Rows from block 5 of a small spectrogram enhancement model, named by matrix and row number. Rows with one number belong to one channel. Each number is 50 + 12 x the weight over its row's rms, rounded and kept within 0 to 99. All counts start at 0. After the name is the row's rms in percent of the matrix's.
Before each channel's rows are labels from the 100 clips, of 14976, where the channel reaches its highest value: "band" is the frequency band that holds the peak; "responds to" is what is common among them. Only what is clearly more common there than usual is listed. The data: drum patterns on synthesised drum kits.
# convs0: first 3x3 conv (model.mid.1.convs.0.weight, 384x384x3x3, each kernel summed), inputs 144-191
# convs1: second 3x3 conv (model.mid.1.convs.1.weight, 384x384x3x3, transposed, each kernel summed), outputs 144-191

band: 4000 to 8000 Hz
responds to: rumble; pink noise
convs0.29 094:49 37 46 33 44 37 53 63 42 26 46 46 41 40 50 49 65 61 74 32 64 60 44 52 79 61 46 71 47 40 50 58 36 53 55 48 28 48 54 55 47 47 54 67 48 43 44 39
convs1.29 083:41 25 29 37 52 30 59 50 61 58 30 34 59 51 53 32 49 46 42 47 50 48 58 36 39 62 63 47 62 49 50 33 55 37 52 46 55 58 49 52 61 56 60 27 55 58 46 13

band: 1000 to 2000 Hz
responds to: mains hum
convs0.85 095:39 52 51 56 44 60 54 50 58 58 74 51 47 57 57 39 68 50 45 46 61 48 53 42 56 67 33 71 37 51 61 38 37 39 50 74 49 67 68 49 50 22 58 41 34 50 34 32
convs1.85 098:49 38 60 58 72 37 54 35 43 57 65 30 66 55 47 46 39 40 46 45 23 41 24 33 42 34 39 30 34 44 80 54 54 41 64 57 38 62 47 45 72 56 52 38 46 46 53 51

band: 1000 to 2000 Hz
responds to: muffled (low-pass)
convs0.353 095:23 55 62 48 49 47 61 42 47 67 57 30 34 55 68 62 32 40 59 66 60 34 43 44 49 49 57 33 61 48 59 65 64 43 42 48 54 60 47 54 48 49 52 37 61 57 56 38
convs1.353 106:41 55 57 45 43 71 57 41 30 23 32 41 53 41 26 52 44 63 58 26 44 44 75 50 51 71 68 69 23 40 51 57 47 30 51 44 66 50 44 41 41 54 56 54 55 33 50 52

band: 1000 to 2000 Hz
responds to: reverberation; text has "room"; text has "reverberant"; waltz
convs0.173 081:53 45 40 52 49 58 43 51 45 77 66 58 44 32 37 53 28 36 50 48 46 49 29 66 49 61 62 55 47 77 46 50 54 66 52 59 49 25 38 37 51 39 40 56 37 34 56 45
convs1.173 090:85 26 44 52 69 65 51 45 40 53 49 62 44 33 46 79 66 51 34 36 64 30 51 45 58 47 48 57 41 47 51 63 53 52 71 57 64 67 58 42 53 55 54 52 42 59 40 38

band: 1000 to 2000 Hz
responds to: reverberation; text has "room"; text has "reverberant"
convs0.3 090:33 54 47 41 50 41 51 29 34 43 38 42 60 72 41 48 57 58 50 60 39 38 38 41 48 64 48 43 38 66 46 41 53 36 63 49 43 57 66 42 63 48 58 60 44 52 64 62
convs1.3 085:61 53 57 78 34 41 70 45 45 37 56 53 60 50 52 49 54 51 62 42 66 40 40 50 32 58 47 54 67 15 64 47 36 37 45 53 53 68 54 70 53 51 66 18 42 53 53 42

band: 500 to 1000 Hz
responds to: reverberation; text has "room"; text has "reverberant"
convs0.343 099:62 52 52 48 38 47 25 70 28 36 62 49 48 55 48 30 35 33 22 85 49 60 53 65 70 59 55 27 51 50 57 41 91 69 46 31 30 48 40 42 63 54 53 52 50 45 47 54
convs1.343 097:47 31 57 54 59 55 36 48 51 39 37 46 54 54 32 47 57 37 62 49 37 64 54 42 46 54 49 50 67 38 56 31 39 48 46 75 75 49 46 52 44 51 38 55 44 49 40 52

band: 2000 to 4000 Hz
responds to: crash cymbal
convs0.226 103:32 65 59 65 54 64 35 58 43 51 11 45 74 51 29 60 34 57 38 29 66 42 59 65 49 55 49 47 65 59 25 53 47 55 64 21 51 53 29 54 35 40 49 53 63 50 55 56
convs1.226 109:77 56 45 48 43 47 56 38 32 61 51 53 46 21 57 58 55 40 50 71 54 33 50 51 35 48 53 41 50 43 57 52 68 68 44 65 71 54 43 55 53 65 41 63 46 56 51 46

band: 1000 to 2000 Hz
responds to: reverberation; text has "room"; text has "reverberant"
convs0.38 093:52 42 39 37 44 64 49 59 37 58 28 49 54 45 35 45 43 36 43 37 56 44 40 32 31 63 44 37 53 52 65 61 37 76 46 60 49 70 40 50 50 55 44 41 45 65 47 51
convs1.38 111:68 63 49 62 43 67 64 37 47 41 68 73 63 62 52 55 39 44 53 45 30 35 38 57 46 38 60 68 47 57 36 41 52 52 52 41 52 50 43 40 55 50 55 60 55 29 47 67

band: 2000 to 4000 Hz; 1000 to 2000 Hz
responds to: reverberation; text has "room"; text has "reverberant"
convs0.154 104:57 60 47 42 67 45 56 52 46 57 51 46 42 61 55 42 62 66 51 35 54 51 52 68 64 51 48 49 57 50 62 47 75 70 38 53 53 58 50 58 56 53 40 45 51 39 49 53
convs1.154 103:57 60 41 56 45 41 37 46 54 51 65 58 32 47 56 52 44 36 63 47 60 56 36 44 48 54 71 39 38 55 47 64 69 46 38 72 46 62 58 36 49 35 51 38 44 43 38 46

band: 4000 to 8000 Hz
responds to: open hi-hat; four on the floor
convs0.310 092:36 61 42 62 55 59 49 60 51 63 67 35 57 53 60 43 51 57 41 47 44 52 66 61 46 50 71 51 52 61 40 44 51 51 72 42 52 44 64 52 52 41 49 60 45 25 46 40
convs1.310 101:60 36 56 36 37 58 39 75 42 57 54 41 67 66 65 68 49 32 34 54 51 48 43 52 35 54 42 47 38 48 43 40 24 47 37 50 45 38 50 50 67 48 39 49 57 36 61 69

band: 0 to 250 Hz
responds to: reverberation; text has "room"; text has "reverberant"
convs0.87 125:60 47 54 71 57 57 57 57 56 50 62 39 48 49 36 42 52 46 42 33 58 29 54 63 46 56 44 50 63 34 70 49 61 36 55 42 48 67 57 18 44 50 53 43 76 39 51 54
convs1.87 119:55 40 52 38 34 48 54 53 55 60 60 55 44 45 64 46 33 49 56 79 56 60 64 52 53 43 47 45 48 49 42 46 48 52 62 62 49 30 50 57 60 40 40 32 45 59 40 28

band: 250 to 500 Hz
responds to: mains hum
convs0.129 102:56 68 37 43 44 44 36 36 35 46 41 75 57 44 32 69 35 49 26 42 63 48 47 34 57 49 43 83 48 33 53 56 40 45 33 34 43 32 53 59 44 51 53 58 30 66 34 50
convs1.129 089:65 62 48 42 53 69 53 42 57 57 65 63 48 36 61 79 65 67 39 52 28 64 57 79 24 40 43 30 64 56 37 45 52 55 60 38 60 58 61 62 56 69 58 42 58 43 64 57

band: 1000 to 2000 Hz
responds to: reverberation; text has "room"; text has "reverberant"
convs0.21 084:35 49 61 49 57 47 50 62 62 48 65 57 42 49 46 43 29 26 47 56 62 31 47 46 61 54 55 56 33 36 41 72 54 63 49 41 28 46 45 44 47 20 47 70 31 61 67 50
convs1.21 100:60 30 49 35 40 37 14 49 62 57 65 41 67 65 44 62 56 44 58 51 30 46 65 60 40 48 41 50 53 39 63 52 60 60 58 45 55 67 44 51 41 72 52 30 22 41 35 32

band: 500 to 1000 Hz
responds to: snare; muffled (low-pass)
convs0.168 100:57 40 38 41 56 59 36 57 34 50 48 56 51 67 48 47 45 60 51 55 70 46 59 61 49 43 69 66 61 65 28 53 49 54 35 36 53 54 47 58 46 73 50 29 46 47 34 69
convs1.168 097:41 37 44 43 58 62 28 51 54 33 49 31 60 47 57 51 55 39 37 56 55 59 69 42 48 63 43 52 36 37 69 51 47 51 59 49 32 51 73 40 61 41 58 35 47 49 58 26

band: 0 to 250 Hz
responds to: reverberation; text has "room"; text has "reverberant"
convs0.322 099:81 63 55 52 44 49 59 44 56 75 74 38 63 39 36 41 29 36 45 52 42 51 42 26 45 64 38 47 56 33 38 39 48 53 45 48 70 49 46 65 45 62 34 76 50 42 57 74
convs1.322 094:27 64 50 45 34 53 55 63 60 51 66 65 24 68 38 21 74 60 53 38 37 36 65 51 59 47 59 49 64 66 45 49 61 33 57 47 56 49 45 42 48 45 69 48 64 74 35 52

band: 250 to 500 Hz
responds to: mains hum
convs0.370 098:41 50 44 51 55 48 47 40 36 53 41 62 64 43 43 57 52 40 48 33 41 53 56 42 58 49 35 74 60 55 53 33 49 35 44 64 62 25 41 26 62 64 40 61 29 79 43 52
convs1.370 095:79 71 57 49 45 59 56 38 49 45 46 44 38 48 66 51 60 74 56 59 30 50 67 41 36 41 55 30 67 42 32 45 36 78 57 43 59 50 58 56 53 50 78 44 49 37 73 61

band: 250 to 500 Hz
responds to: closed hi-hat
convs0.367 097:56 41 30 88 53 48 51 61 33 39 40 38 65 55 45 44 61 60 37 61 45 57 52 38 49 57 37 81 42 58 51 61 64 28 51 60 66 46 57 42 54 59 48 44 37 37 55 61
convs1.367 097:77 57 62 46 60 53 50 44 47 46 54 66 45 28 68 52 52 51 36 50 26 58 45 52 56 29 40 55 50 43 37 58 54 54 39 30 53 35 64 54 72 59 57 51 85 54 61 67

band: 500 to 1000 Hz
responds to: muffled (low-pass)
convs0.242 100:28 50 46 62 65 44 47 60 63 46 45 33 44 56 56 52 41 55 71 31 66 42 84 54 58 44 59 35 50 95 58 69 49 52 51 34 54 49 60 35 55 61 46 39 42 54 50 62
convs1.242 111:43 42 49 35 51 46 54 58 30 51 66 41 66 33 49 33 56 53 36 34 42 30 44 46 42 70 27 64 32 59 63 59 55 50 54 35 47 62 67 59 50 44 37 29 47 62 39 27

band: 2000 to 4000 Hz
responds to: ride cymbal
convs0.133 093:91 48 16 62 40 46 49 52 42 49 50 40 52 42 49 33 49 45 46 57 49 53 50 46 49 40 39 58 58 50 68 44 29 77 56 55 41 47 48 58 35 50 35 51 43 56 54 42
convs1.133 091:18 55 58 40 53 35 33 67 57 48 35 41 52 53 61 55 49 57 56 50 44 46 48 40 57 61 63 40 49 63 47 42 72 39 51 36 42 68 39 51 41 38 59 57 63 46 51 57

band: 1000 to 2000 Hz
responds to: reverberation; text has "room"; text has "reverberant"
convs0.131 100:45 60 38 32 45 50 69 55 46 33 53 57 66 59 49 34 36 33 45 75 60 41 64 59 43 55 36 30 48 76 57 60 44 63 53 64 46 43 44 42 49 57 40 68 55 50 45 36
convs1.131 095:44 66 46 60 54 47 30 34 49 48 38 55 47 60 60 47 57 75 47 33 49 41 60 46 58 47 57 71 49 40 62 68 55 40 23 48 43 62 42 29 61 36 42 62 47 65 39 36

band: 4000 to 8000 Hz
responds to: ride cymbal; tempo: 70 to 80 bpm; four on the floor
convs0.244 123:53 40 78 27 35 47 79 72 47 48 30 61 40 52 55 44 52 54 58 68 62 34 67 50 49 43 39 61 50 53 55 23 34 36 43 41 46 53 69 40 41 41 42 52 53 35 51 42
convs1.244 118:48 53 46 49 51 67 39 52 57 45 57 56 70 43 60 50 44 60 52 50 43 70 57 45 73 37 65 43 47 36 31 61 48 54 72 60 47 54 49 48 46 40 49 39 45 45 26 62

band: 500 to 1000 Hz
responds to: snare; muffled (low-pass)
convs0.206 103:52 51 39 50 53 43 44 61 52 37 33 40 58 52 38 64 61 47 42 31 36 52 67 44 47 89 42 55 40 59 39 36 56 49 44 41 46 58 49 67 39 59 45 49 66 47 47 70
convs1.206 112:60 57 35 47 55 48 64 35 32 58 70 53 44 34 54 41 43 68 61 59 47 44 46 70 42 49 59 55 55 50 50 35 32 56 36 43 61 51 53 55 72 40 54 36 48 59 44 58

band: 250 to 500 Hz
responds to: clap
convs0.178 107:47 70 41 45 50 47 44 45 31 38 57 30 59 32 44 37 34 41 56 52 55 50 34 61 33 35 38 54 50 41 32 62 37 61 61 46 45 54 56 64 64 43 50 55 35 47 59 58
convs1.178 103:56 40 62 48 35 49 36 57 53 54 49 55 29 64 42 51 68 37 45 49 42 50 47 47 72 48 56 33 53 44 37 60 63 43 30 39 65 58 55 42 42 37 59 44 32 49 30 72